From a checkpoint of a small sound classifier.
Training: adamw at rate 0.0018, 15200 steps, batches of 256, held-out accuracy 98%.
Data: trained on synthesised sound scenes: up to three everyday sounds over a background, 26041 training examples.
Rows from block 5 of a small sound classifier, named by matrix and row number. Rows with one number belong to one neuron. Each number is 50 + 15 x the weight over its row's rms, rounded and kept within 0 to 99. All counts start at 0.
After each neuron's rows are labels from the 100 clips, of 14848, where the neuron reaches its largest size: "strongest on" is what is common among them. Only what is clearly more common there than usual is listed. The data: synthesised sound scenes: up to three everyday sounds over a background.
# gate: MLP gate (model.blocks.5.mlp.gate.weight, 848x320), inputs 0-53
# fc1: MLP up (model.blocks.5.mlp.fc1.weight, 848x320), inputs 0-53
# fc2: MLP down (model.blocks.5.mlp.fc2.weight, 320x848, transposed), outputs 0-53

gate.574:49 62 28 71 22 62 55 77 54 23 50 83 39 56 40 43 92 45 51 41 39 56 48 25 44 61 56 45 50 40 65 58 34 10 63 56 56 57 48 42 68 22 51 27 65 33 69 40 12 64 28 44 40 73
fc1.574:61 20 40 69 62 51 55 58 42 73 37 31 50 31 68 55 42 72 46 55 45 44 63 74 46 26 55 60 60 55 72 35 49 66 35 57 41 38 50 41 64 59 37 63 54 49 40 59 52 57 63 45 56 50
fc2.574:46 25 51 59 37 48 23 55 52 34 33 72 41 34 51 78 65 62 52 37 52 22 52 55 38 46 88 55 85 61 64 57 61 53 53 62 52 67 59 74 46 70 19 97 63 43 43 28 33 58 81 66 42 44
strongest on: explosion; first sound: explosion

gate.262:46 45 32 44 39 63 54 60 37 71 42 53 32 44 48 51 49 58 63 71 74 41 42 67 45 33 52 37 36 38 33 43 54 47 60 64 64 49 44 53 50 53 69 54 55 47 17 65 42 35 52 80 49 26
fc1.262:59 34 49 54 54 50 69 47 56 24 53 17 24 46 58 45 60 42 29 28 41 19 59 61 53 57 43 25 49 54 29 46 33 61 46 61 64 51 59 45 84 52 34 53 53 45 44 55 54 75 64 40 59 43
fc2.262:29 63 55 62 58 38 72 54 61 37 36 58 59 50 34 66 56 51 61 34 56 28 53 59 36 54 70 46 58 51 23 09 49 66 44 50 35 64 40 56 22 53 57 47 59 58 68 59 51 52 52 76 49 73
strongest on: meowing; first sound: meowing; crying baby; first sound: crying baby

gate.615:64 54 68 58 40 28 50 68 39 56 46 57 42 41 71 32 57 41 77 53 41 90 46 44 27 57 74 51 28 51 30 46 66 41 35 60 68 64 57 63 65 50 74 38 68 46 43 56 41 44 67 63 55 33
fc1.615:30 39 41 52 50 52 41 52 80 17 45 36 52 41 38 50 65 31 32 61 31 48 35 70 61 54 45 60 62 58 99 52 09 35 44 57 30 25 55 47 52 46 55 79 56 76 48 49 66 64 38 51 37 83
fc2.615:41 36 38 59 34 66 45 36 54 30 46 77 43 52 42 58 28 68 42 63 26 46 31 46 00 48 79 33 77 37 78 34 45 42 31 67 73 62 61 70 55 56 28 33 62 54 54 54 48 43 46 31 10 66
strongest on: glass breaking; first sound: glass breaking; stream

gate.191:28 64 39 52 54 57 65 54 31 58 58 73 50 52 64 34 67 37 42 40 41 63 58 48 51 80 45 32 35 55 66 26 71 22 54 54 41 49 28 72 23 52 63 65 71 83 79 80 71 70 67 43 35 41
fc1.191:65 60 52 67 55 70 57 46 27 56 69 77 74 30 71 43 23 68 36 52 54 32 39 70 45 26 55 56 42 76 69 70 52 58 56 56 63 38 40 35 27 47 52 54 54 47 69 54 73 71 42 51 23 71
fc2.191:69 31 57 35 60 60 48 68 41 60 44 81 57 48 79 43 44 89 61 68 65 37 32 54 54 37 70 62 61 65 57 46 46 28 64 84 47 44 12 91 76 40 40 27 44 21 59 35 83 59 65 50 44 58
strongest on: barking; first sound: barking

gate.432:32 47 38 53 43 55 53 54 37 46 56 69 37 30 44 43 42 83 51 73 61 60 47 55 20 43 60 50 39 56 32 58 49 37 77 76 59 56 54 59 44 39 58 60 63 35 55 52 13 28 49 50 37 46
fc1.432:47 59 44 74 25 59 82 55 47 46 48 41 63 70 43 49 72 39 30 70 73 51 26 70 33 04 37 31 38 54 72 49 52 40 44 47 57 35 42 21 43 80 34 57 46 46 73 34 29 28 37 57 81 69
fc2.432:37 44 85 28 48 55 55 63 61 48 54 42 54 54 65 57 70 50 63 44 38 42 52 63 39 72 53 77 49 48 70 77 44 49 56 17 60 47 51 69 59 49 35 35 45 78 42 52 67 67 61 50 55 61
strongest on: meowing; first sound: meowing

gate.465:53 14 39 58 34 41 62 32 54 43 73 36 29 54 36 45 10 36 53 60 55 69 45 44 50 67 66 53 22 36 52 49 67 70 46 58 19 54 52 48 55 82 39 65 61 73 57 72 48 34 38 47 37 51
fc1.465:53 78 32 47 48 47 31 45 54 56 40 35 52 38 60 78 55 63 54 31 80 35 41 65 57 56 29 40 80 27 76 37 72 60 62 48 39 33 54 68 64 51 32 54 63 57 46 56 55 72 51 57 65 43
fc2.465:59 38 60 42 63 35 32 27 64 43 36 49 62 57 51 76 13 21 75 53 72 67 35 21 52 39 38 59 69 47 53 79 33 61 50 42 39 32 63 47 56 37 34 34 49 31 30 53 60 33 52 42 44 39
strongest on: car passing; first sound: car passing

gate.273:79 54 19 61 24 69 35 57 16 30 47 46 74 43 70 57 47 51 61 36 66 72 58 51 51 35 39 56 47 55 72 43 60 49 68 48 45 61 52 77 41 44 72 56 52 49 61 49 24 62 35 57 52 61
fc1.273:69 68 69 64 57 31 29 53 68 45 54 52 42 54 49 61 53 40 12 70 59 38 56 64 49 58 44 54 71 62 46 49 81 45 89 41 58 47 42 51 39 46 52 49 56 45 57 30 25 59 57 65 39 40
fc2.273:54 59 41 59 47 62 72 57 59 13 40 61 61 67 73 63 65 37 70 27 73 35 32 43 44 61 52 51 49 47 55 56 92 40 78 22 77 60 40 84 52 70 61 35 71 51 60 58 48 42 87 70 75 49
strongest on: crying baby

gate.187:50 12 49 59 67 33 49 46 76 55 19 55 45 52 49 65 72 46 61 51 49 49 39 30 46 37 47 35 28 36 59 64 28 45 47 29 47 56 39 29 53 36 24 53 45 66 74 52 66 59 62 65 54 49
fc1.187:52 67 88 38 59 57 43 57 43 65 73 47 62 47 77 49 61 41 43 39 61 57 74 64 41 61 34 53 43 59 44 39 63 50 43 66 40 12 42 44 62 65 52 61 36 33 50 43 50 48 49 52 91 34
fc2.187:41 68 55 45 52 47 71 64 59 42 63 46 52 42 56 39 49 57 36 54 37 55 54 34 35 75 43 38 58 52 44 43 47 47 36 45 71 38 14 56 74 68 36 19 72 48 53 13 65 37 53 38 45 77
strongest on: explosion; first sound: explosion

gate.452:40 45 44 39 42 49 42 21 20 65 59 41 47 19 56 61 26 42 64 60 55 57 60 49 34 22 68 39 54 65 53 44 67 52 40 64 38 61 60 61 44 84 35 58 68 45 40 68 64 28 47 49 57 48
fc1.452:42 56 48 45 60 57 63 18 38 66 41 58 50 33 28 74 33 24 87 56 48 44 62 39 47 26 51 57 45 27 46 38 62 50 56 62 34 57 77 46 59 68 57 64 76 51 33 70 32 52 35 32 61 70
fc2.452:69 92 57 21 66 38 51 42 71 78 59 50 36 74 43 38 55 60 13 69 60 50 36 54 77 64 36 43 43 39 28 77 53 37 61 45 77 32 45 42 46 44 65 58 43 56 61 37 57 63 41 49 53 68
strongest on: number of sounds: 3; glass breaking; first sound: glass breaking; first sound: spray hiss

gate.701:57 47 40 43 32 44 34 51 52 39 40 36 24 34 64 45 42 55 49 38 49 62 56 41 46 68 53 68 41 76 39 36 45 45 63 40 80 54 61 48 72 50 41 42 69 68 58 48 73 46 67 65 53 73
fc1.701:34 59 86 20 61 78 49 52 49 46 52 67 68 72 45 66 45 40 66 60 44 49 00 73 45 25 51 15 75 49 61 62 28 42 34 57 37 53 51 60 55 45 29 00 44 49 40 49 53 44 60 35 25 52
fc2.701:40 64 72 33 46 48 58 44 55 60 29 57 68 32 33 51 15 33 46 50 21 45 33 36 62 69 48 50 40 43 78 72 32 48 40 63 50 57 59 27 24 58 37 53 47 68 27 52 67 63 55 55 34 99
strongest on: explosion

gate.380:51 60 25 50 21 63 76 52 47 48 65 67 30 61 39 43 77 54 49 66 50 79 65 42 21 58 48 40 42 55 27 13 37 79 77 39 52 59 55 54 53 27 65 58 25 42 25 54 28 29 51 48 60 31
fc1.380:49 63 56 51 39 55 89 62 58 40 50 28 44 49 59 25 38 76 41 34 45 09 20 63 38 49 49 54 25 52 34 61 44 75 46 44 85 47 49 67 33 54 48 59 51 71 44 46 47 55 34 43 58 59
fc2.380:56 55 64 84 24 36 43 48 40 30 68 38 23 51 26 71 55 52 56 41 41 30 74 54 51 66 29 35 41 49 32 28 51 49 74 42 59 72 59 31 63 50 68 66 20 15 36 45 48 26 69 54 65 74
strongest on: explosion; first sound: explosion; thin (high-pass)

gate.576:69 35 46 65 45 44 47 54 79 45 14 60 53 65 72 67 52 45 29 48 55 64 56 32 51 65 42 61 50 48 58 24 48 61 60 26 76 57 72 56 24 67 41 74 51 66 65 70 65 59 76 63 24 32
fc1.576:75 58 30 44 49 50 31 39 63 42 43 65 52 59 42 38 42 36 62 34 54 19 36 51 58 21 34 69 52 49 36 51 59 72 78 10 73 42 41 45 65 23 42 52 39 44 44 60 37 48 62 82 49 39
fc2.576:78 35 58 49 49 49 32 49 27 64 52 58 43 75 82 53 36 67 32 54 55 48 59 38 54 42 61 66 52 48 57 61 67 20 57 21 52 63 39 82 67 32 09 54 23 46 36 69 55 34 51 53 65 19
strongest on: crying baby; first sound: crying baby

gate.489:57 42 53 34 50 50 28 56 62 53 45 57 59 59 54 49 47 56 61 49 39 47 44 32 60 39 57 42 71 60 75 43 46 41 42 31 64 41 62 55 54 54 47 70 39 65 43 56 34 44 68 45 60 42
fc1.489:87 40 45 76 25 38 55 49 65 65 30 34 69 37 73 56 45 72 40 51 73 72 22 56 41 48 51 67 32 60 64 58 30 78 51 27 73 48 44 44 37 53 71 49 43 47 56 52 42 48 39 95 60 35
fc2.489:52 57 19 36 59 69 34 41 43 75 25 87 55 43 48 42 41 41 60 37 58 44 14 25 55 39 49 51 43 40 29 42 47 60 72 65 44 51 42 51 47 62 64 41 38 55 49 68 55 64 56 40 42 40
strongest on: crying baby

gate.266:53 53 36 67 69 55 69 45 27 52 43 38 36 81 54 45 48 58 45 54 33 35 63 61 58 57 60 43 47 90 61 18 31 47 41 40 45 55 08 53 60 44 45 51 50 56 74 59 34 76 52 45 53 41
fc1.266:64 32 69 40 52 58 20 69 58 57 71 73 56 06 93 35 32 59 35 20 82 44 53 45 30 55 66 71 59 57 61 73 82 41 59 63 71 45 52 78 24 26 48 36 37 57 41 46 60 53 65 81 22 38
fc2.266:43 59 58 49 67 66 79 53 64 57 61 48 66 72 51 56 57 34 33 46 70 61 38 39 65 58 32 58 24 49 68 48 94 57 39 37 61 48 49 45 30 28 49 38 50 62 74 58 60 34 54 43 40 29
strongest on: car passing; first sound: car passing

gate.481:46 36 51 51 60 63 41 36 61 24 59 50 48 42 55 43 36 60 51 69 50 55 49 52 45 53 60 49 46 57 46 70 37 33 46 69 52 71 45 67 46 52 63 78 56 46 80 49 45 39 33 57 57 44
fc1.481:57 63 14 75 43 62 57 78 47 33 34 51 68 47 47 56 51 51 75 40 48 80 26 27 19 21 33 75 59 48 72 63 23 65 64 20 27 80 46 60 50 33 58 59 27 64 54 72 38 36 36 41 57 52
fc2.481:37 74 61 31 72 41 42 66 55 43 59 51 54 50 78 48 46 54 45 55 65 41 44 37 44 52 57 36 66 69 60 38 69 31 36 67 65 12 31 44 52 24 46 39 46 49 51 29 77 43 59 59 63 57
strongest on: speech; first sound: speech

gate.697:53 55 41 48 60 68 70 43 55 42 58 66 59 45 52 42 23 53 52 42 55 34 23 41 18 09 45 68 43 51 32 54 64 74 56 76 44 62 50 69 59 52 54 47 27 47 50 60 56 59 34 38 37 62
fc1.697:50 37 34 26 43 49 40 50 30 37 47 48 63 50 19 40 28 37 69 37 40 42 61 51 52 50 87 44 78 55 52 55 37 46 69 38 28 78 65 47 69 51 33 45 27 54 36 43 70 35 66 58 53 60
fc2.697:58 51 51 76 75 52 62 53 49 56 67 69 37 22 58 50 49 60 30 43 48 50 72 74 24 50 43 36 17 48 37 70 27 69 21 49 40 59 59 30 40 55 47 61 28 50 50 69 33 71 36 82 45 43
strongest on: speech; first sound: speech; chatter

gate.649:47 43 46 52 36 35 66 44 56 27 38 50 52 66 39 47 65 39 58 49 31 53 49 46 55 60 44 54 46 69 49 35 18 70 50 55 50 51 68 38 41 28 63 39 38 50 43 44 54 50 26 30 39 60
fc1.649:48 70 78 30 95 46 48 38 47 74 59 47 56 46 42 33 39 36 45 63 53 48 52 85 67 46 45 52 38 47 53 56 57 50 43 50 54 26 34 43 60 78 35 56 53 37 32 61 61 33 66 67 58 57
fc2.649:38 30 26 72 14 57 43 35 53 29 16 59 36 38 31 76 74 39 64 40 60 51 66 44 15 55 57 34 57 51 41 21 51 58 53 54 35 63 86 52 28 62 53 74 82 48 72 56 33 39 47 40 32 71
strongest on: barking; text has "car"

gate.657:58 27 68 62 60 53 51 44 60 49 27 56 41 46 25 59 49 38 48 62 37 66 35 28 18 48 58 61 26 63 73 71 45 35 52 67 54 61 39 46 55 52 53 74 36 45 64 60 58 60 58 50 53 58
fc1.657:70 47 63 14 36 40 37 41 37 63 67 15 18 52 30 32 29 64 24 45 41 43 74 43 91 63 54 69 56 68 63 47 48 47 57 58 45 51 64 53 77 46 53 69 48 42 43 31 43 70 22 33 47 68
fc2.657:51 51 30 53 59 41 54 44 36 63 57 71 41 34 53 77 48 78 26 51 27 39 72 76 40 44 71 48 37 25 40 24 32 66 50 44 41 57 83 17 32 78 20 75 42 30 50 38 30 34 32 70 51 19
strongest on: speech; first sound: speech; background: none

gate.707:41 54 41 44 58 80 59 47 44 58 42 64 63 49 42 31 61 36 70 49 40 49 53 52 43 36 47 29 48 58 33 63 42 11 53 37 56 52 54 42 47 60 58 34 58 66 47 74 36 27 51 58 37 34
fc1.707:46 69 42 47 67 68 53 60 47 46 56 57 35 55 57 38 72 27 86 54 41 57 56 36 17 48 38 43 40 78 42 53 42 49 38 34 54 53 44 46 57 50 49 40 57 72 55 50 49 48 70 60 40 49
fc2.707:49 70 24 50 47 55 41 51 55 49 56 60 48 55 67 40 40 44 56 50 42 54 59 68 58 52 46 64 42 47 35 48 37 45 45 61 65 46 45 27 44 62 41 49 65 63 41 37 35 84 25 52 36 68
strongest on: zipper; first sound: zipper

gate.673:48 63 50 48 64 90 37 58 44 45 54 68 46 52 56 44 32 57 29 65 51 51 28 68 72 21 56 65 76 72 37 39 74 34 65 62 60 48 65 41 35 61 40 59 34 40 43 35 41 31 45 50 49 28
fc1.673:49 39 38 58 55 77 67 54 52 36 63 31 44 68 43 31 43 54 40 41 50 27 62 53 65 74 41 55 66 56 92 30 50 72 38 52 45 56 52 63 33 25 45 29 55 78 45 51 59 55 37 20 35 54
fc2.673:51 50 34 64 13 41 63 69 56 50 62 43 52 58 42 80 83 31 36 59 63 47 73 71 49 54 53 58 46 33 40 37 67 55 24 80 68 50 66 28 40 61 52 50 59 49 55 73 26 48 40 62 45 39
strongest on: glass breaking; first sound: glass breaking

gate.136:42 53 75 68 53 62 51 48 57 42 44 32 33 63 53 34 48 77 23 44 51 49 52 40 80 84 16 62 44 48 73 53 40 39 51 29 50 52 68 52 47 54 20 44 58 41 33 38 43 39 56 05 61 47
fc1.136:47 48 57 44 38 13 33 65 68 39 51 53 53 48 31 59 71 54 64 65 68 41 18 37 50 47 41 61 40 54 58 65 25 54 82 77 37 38 31 36 56 28 65 31 27 41 56 27 36 49 22 45 58 51
fc2.136:58 53 53 64 70 88 44 54 60 50 48 43 30 70 75 40 32 80 55 34 28 57 56 59 66 53 43 62 46 42 57 47 78 45 30 32 39 75 72 65 69 61 21 73 70 50 42 45 61 45 67 34 53 42
strongest on: crying baby

gate.419:52 41 40 70 15 52 29 42 51 73 39 78 42 62 24 73 38 38 73 69 39 83 56 29 61 33 63 54 49 34 36 56 68 23 59 48 38 65 55 39 21 47 45 48 46 42 38 48 26 30 53 48 32 47
fc1.419:58 56 56 28 33 24 53 48 55 66 63 70 64 66 61 67 54 15 31 56 62 59 76 65 53 62 28 48 55 24 20 32 89 44 70 65 43 65 72 35 58 42 53 34 14 43 26 73 55 34 33 61 70 40
fc2.419:48 29 27 34 56 41 63 47 66 50 53 31 60 38 87 41 55 30 23 34 71 42 35 48 70 58 52 67 51 47 28 55 54 45 73 49 52 44 35 20 53 27 50 28 48 50 26 51 75 42 38 52 74 31
strongest on: glass breaking; first sound: glass breaking

gate.23:74 37 24 67 72 22 27 35 49 41 27 83 56 27 57 85 43 50 61 44 67 41 55 62 64 49 44 63 59 79 49 62 46 40 61 43 73 61 57 28 32 32 23 53 58 30 55 57 53 40 57 47 60 55
fc1.23:71 46 54 41 64 31 58 35 65 32 38 51 52 54 56 52 49 47 60 73 35 29 32 72 42 58 39 54 25 42 50 57 49 62 56 32 64 60 51 41 78 45 31 44 36 65 28 83 84 38 71 65 52 46
fc2.23:67 38 60 22 78 51 52 44 50 56 49 46 32 91 32 17 36 37 53 47 63 46 39 72 72 36 44 53 35 35 41 81 38 48 64 41 57 45 42 61 52 27 55 36 41 54 35 55 69 61 33 42 60 31
strongest on: explosion; first sound: explosion; thin (high-pass)

gate.559:62 57 21 73 41 54 47 72 56 47 56 63 71 56 51 65 66 71 40 46 62 59 48 65 47 55 44 47 39 52 37 48 50 45 75 32 47 46 45 67 50 30 62 47 28 31 38 72 46 43 51 48 42 24
fc1.559:46 66 81 62 44 67 56 63 46 64 87 65 51 50 72 66 33 51 18 65 60 64 78 61 54 41 39 32 41 44 46 48 65 59 48 53 60 44 26 39 20 49 40 22 51 42 73 40 43 44 42 55 50 63
fc2.559:29 79 34 71 37 62 54 53 41 45 56 35 43 65 43 58 29 50 64 46 55 62 72 53 54 27 44 31 55 43 50 55 57 48 51 73 32 62 64 46 55 50 65 61 63 24 73 36 31 65 44 36 28 55
strongest on: meowing; first sound: meowing

gate.669:63 44 39 26 21 28 46 42 35 48 39 33 66 40 47 72 21 93 45 34 69 30 41 25 36 46 51 46 39 42 47 44 43 66 42 45 41 46 63 56 23 54 36 50 49 26 49 42 79 60 33 27 74 69
fc1.669:33 50 33 64 69 54 66 40 55 41 33 49 51 49 63 50 64 45 50 44 23 40 28 74 69 36 47 71 55 48 70 38 43 49 48 63 46 48 54 41 86 37 40 54 72 62 69 68 77 62 52 52 53 69
fc2.669:33 52 35 56 50 58 65 39 48 61 52 65 56 59 46 22 80 27 60 41 51 63 45 25 51 52 44 65 31 22 37 56 68 71 64 62 31 62 43 46 60 55 87 54 45 65 54 81 16 39 55 60 38 35
strongest on: meowing

gate.169:51 49 35 50 44 67 67 79 69 60 29 60 34 46 69 63 61 81 26 30 59 48 48 45 57 41 44 61 33 50 29 47 43 57 64 62 71 48 57 38 51 56 67 47 52 44 54 29 47 53 48 48 30 56
fc1.169:51 72 35 51 61 30 64 45 54 26 61 47 59 56 35 53 28 35 35 35 29 55 75 68 55 64 59 64 47 53 51 50 72 88 21 39 42 52 56 51 44 27 64 70 49 77 40 61 36 60 40 47 56 53
fc2.169:65 36 32 93 14 58 84 49 75 31 19 45 66 71 62 75 57 59 47 40 71 71 54 65 43 44 33 68 48 58 53 49 66 73 52 30 57 87 68 60 39 47 33 76 52 58 52 61 72 46 53 64 47 41
strongest on: glass breaking; first sound: glass breaking

gate.312:50 59 40 57 33 68 39 49 40 57 53 33 40 56 37 24 71 20 39 44 51 78 50 70 78 74 64 50 57 77 52 53 91 30 47 67 57 44 28 42 44 46 75 40 98 83 58 50 27 75 25 41 42 45
fc1.312:65 40 69 62 64 27 59 47 45 63 52 54 44 55 13 57 39 57 50 66 58 22 61 42 49 37 36 50 09 52 49 60 76 60 57 36 32 55 50 58 62 31 71 35 40 07 56 63 55 52 47 41 35 54
fc2.312:63 43 44 48 44 46 63 51 22 75 68 71 36 36 51 64 62 43 41 34 55 68 76 43 43 54 59 35 49 74 47 63 81 32 51 57 44 57 53 51 37 47 54 26 60 46 37 37 53 32 32 35 43 49
strongest on: speech

gate.42:67 51 64 54 27 57 39 46 86 59 65 60 33 58 46 60 52 51 23 55 58 57 33 21 25 39 59 47 48 14 28 62 56 52 47 49 54 90 68 57 42 71 18 89 36 64 39 46 60 61 41 51 35 50
fc1.42:46 59 48 36 21 20 47 43 54 54 79 82 54 80 42 50 68 34 23 91 43 49 34 40 53 42 64 29 53 43 37 41 68 48 43 44 65 32 63 41 50 37 68 31 62 67 62 65 46 75 52 55 33 47
fc2.42:68 38 62 30 27 40 36 56 10 33 46 61 49 48 33 66 46 52 35 39 37 67 75 54 59 52 38 20 42 84 19 49 53 20 42 56 38 48 35 49 49 48 64 49 31 66 72 65 37 42 71 48 47 22
strongest on: barking

gate.209:56 36 71 20 34 25 34 33 29 51 67 81 56 44 32 65 65 54 41 51 34 39 72 54 62 57 46 51 78 55 50 41 49 67 63 35 52 66 41 56 38 35 52 28 35 40 67 40 37 08 54 43 55 23
fc1.209:35 35 27 34 68 64 61 37 85 38 44 76 48 33 62 72 65 44 52 79 57 48 40 55 29 28 66 74 66 62 47 81 28 60 67 81 73 49 64 34 42 30 56 50 56 37 47 46 53 37 58 59 41 55
fc2.209:22 59 65 33 70 59 68 19 38 63 54 56 64 37 41 30 38 17 36 28 62 45 38 38 46 55 44 53 58 48 43 71 70 61 56 49 32 58 32 53 57 66 45 37 58 42 41 35 83 35 62 38 40 56
strongest on: number of sounds: 3; coin spinning; first sound: coin spinning

gate.471:75 44 82 39 59 48 75 36 19 55 37 45 33 49 71 55 47 57 32 21 44 73 33 73 71 50 44 41 56 49 53 44 59 54 57 76 47 60 41 73 61 46 55 57 60 54 55 57 73 55 40 32 81 34
fc1.471:55 61 54 42 64 40 66 57 62 62 61 43 48 55 55 38 58 42 52 56 15 43 47 64 65 65 35 51 39 73 67 52 18 55 31 52 51 18 27 41 73 34 60 45 42 79 28 75 23 52 31 54 54 41
fc2.471:48 39 33 60 56 41 56 46 58 60 43 62 33 34 46 58 43 54 53 33 56 57 46 45 42 44 45 55 24 61 42 40 51 72 61 43 53 73 47 35 53 34 59 15 27 30 43 31 79 33 63 73 32 61
strongest on: zipper; first sound: zipper; number of sounds: 1

gate.28:50 56 52 65 48 43 55 39 49 51 32 48 53 47 46 51 41 55 32 41 67 73 40 53 46 31 69 64 44 70 60 40 68 51 74 56 61 39 20 62 36 61 70 69 48 53 86 52 50 74 36 66 49 77
fc1.28:43 61 47 56 60 24 21 52 41 65 57 57 58 49 45 88 53 48 82 53 44 57 23 38 79 35 41 76 42 09 36 62 56 70 31 33 27 68 58 44 37 33 57 48 46 57 29 67 51 44 22 50 57 39
fc2.28:38 50 65 72 36 55 58 55 31 55 71 56 25 71 37 53 65 51 52 71 56 45 99 77 55 70 66 42 45 53 58 31 59 39 36 41 46 62 66 62 52 64 52 78 53 46 47 55 25 58 57 70 59 32
strongest on: speech; first sound: speech

gate.710:59 52 30 67 42 25 44 49 49 47 24 54 51 43 35 20 47 22 61 49 46 25 49 50 47 62 49 29 42 67 55 54 34 41 50 69 51 61 20 36 65 48 30 74 49 59 67 64 52 52 45 64 64 60
fc1.710:47 45 57 50 15 60 63 48 59 75 69 42 48 42 56 25 61 26 70 59 30 58 24 25 07 51 78 40 49 53 49 57 38 73 23 68 43 54 47 44 50 88 48 39 77 79 40 48 70 46 74 59 50 58
fc2.710:59 43 52 62 43 57 60 29 22 53 46 50 58 50 70 63 30 70 42 35 77 55 58 48 55 44 57 45 54 36 70 37 69 50 66 20 44 49 42 39 47 58 48 38 60 63 53 66 70 50 57 29 63 65
strongest on: glass breaking; first sound: glass breaking

gate.342:72 50 57 63 47 54 54 59 47 55 61 58 59 34 35 61 76 41 40 53 54 55 24 48 33 41 34 47 43 63 52 56 77 74 79 49 49 49 41 40 36 49 33 46 61 25 83 53 52 54 43 43 61 67
fc1.342:43 29 32 50 60 53 58 45 54 18 35 36 50 75 41 49 41 46 59 59 10 44 61 55 54 42 72 58 51 51 56 50 56 50 37 40 39 72 70 65 86 42 65 68 64 73 25 84 76 43 69 43 36 56
fc2.342:63 24 41 58 21 50 66 49 54 56 08 51 33 46 61 62 69 66 50 39 51 57 44 69 56 45 38 49 37 37 38 36 53 61 51 60 35 75 54 51 67 67 55 44 49 32 51 51 38 37 84 59 41 40
strongest on: number of sounds: 3; knocking; siren

gate.74:78 32 66 40 58 27 39 47 44 65 35 42 47 59 60 64 59 50 71 43 46 31 85 71 49 38 63 26 71 54 36 43 66 58 54 41 52 56 34 61 60 46 59 44 44 35 48 37 64 40 63 76 60 41
fc1.74:28 65 84 65 74 52 37 73 59 41 63 47 52 73 42 52 34 49 56 55 51 39 51 37 56 44 39 53 29 48 65 52 66 21 55 32 31 52 41 55 49 38 24 79 28 40 29 61 55 23 42 27 64 50
fc2.74:60 23 23 22 38 30 22 52 62 27 36 57 39 24 73 62 71 57 63 60 55 52 47 69 17 36 81 52 62 70 46 51 31 59 58 48 68 55 41 57 51 35 50 34 40 80 58 54 47 58 62 74 44 53
strongest on: glass breaking; bird chirping; first sound: glass breaking

gate.551:62 44 36 58 56 49 42 53 28 41 11 38 57 56 47 67 21 45 81 57 36 63 46 53 52 32 37 44 55 40 50 65 70 45 42 56 37 79 55 53 63 58 15 51 47 28 29 70 52 34 51 55 55 41
fc1.551:47 33 42 27 62 60 49 30 29 45 34 59 68 61 61 35 21 48 36 48 21 56 59 61 77 34 60 59 71 40 38 22 66 55 83 69 47 64 60 46 33 29 70 56 43 64 42 52 60 36 42 46 61 55
fc2.551:50 48 30 65 39 50 38 65 65 65 76 40 32 27 54 63 77 48 47 30 41 41 67 30 43 78 63 43 43 21 39 40 76 55 22 64 52 66 63 37 42 60 49 44 48 58 25 45 28 46 38 38 47 47
strongest on: glass breaking; meowing

gate.261:49 31 36 68 45 79 57 52 57 37 50 62 23 48 54 51 71 40 52 44 62 63 41 38 39 55 52 43 39 35 75 66 68 47 56 61 75 69 51 53 54 62 28 50 76 67 71 64 44 56 54 42 31 56
fc1.261:51 80 44 47 50 42 32 51 66 55 50 47 51 71 56 65 48 63 73 56 54 38 50 55 33 27 66 30 65 60 19 31 46 61 69 28 45 45 43 49 31 52 66 36 38 55 49 39 54 50 61 61 60 34
fc2.261:50 57 74 99 34 64 54 56 39 47 43 72 54 60 45 54 35 40 53 29 50 66 45 24 40 41 39 29 57 56 42 81 41 50 19 35 49 57 47 59 48 66 38 75 58 72 56 30 49 89 30 32 26 72
strongest on: explosion; first sound: explosion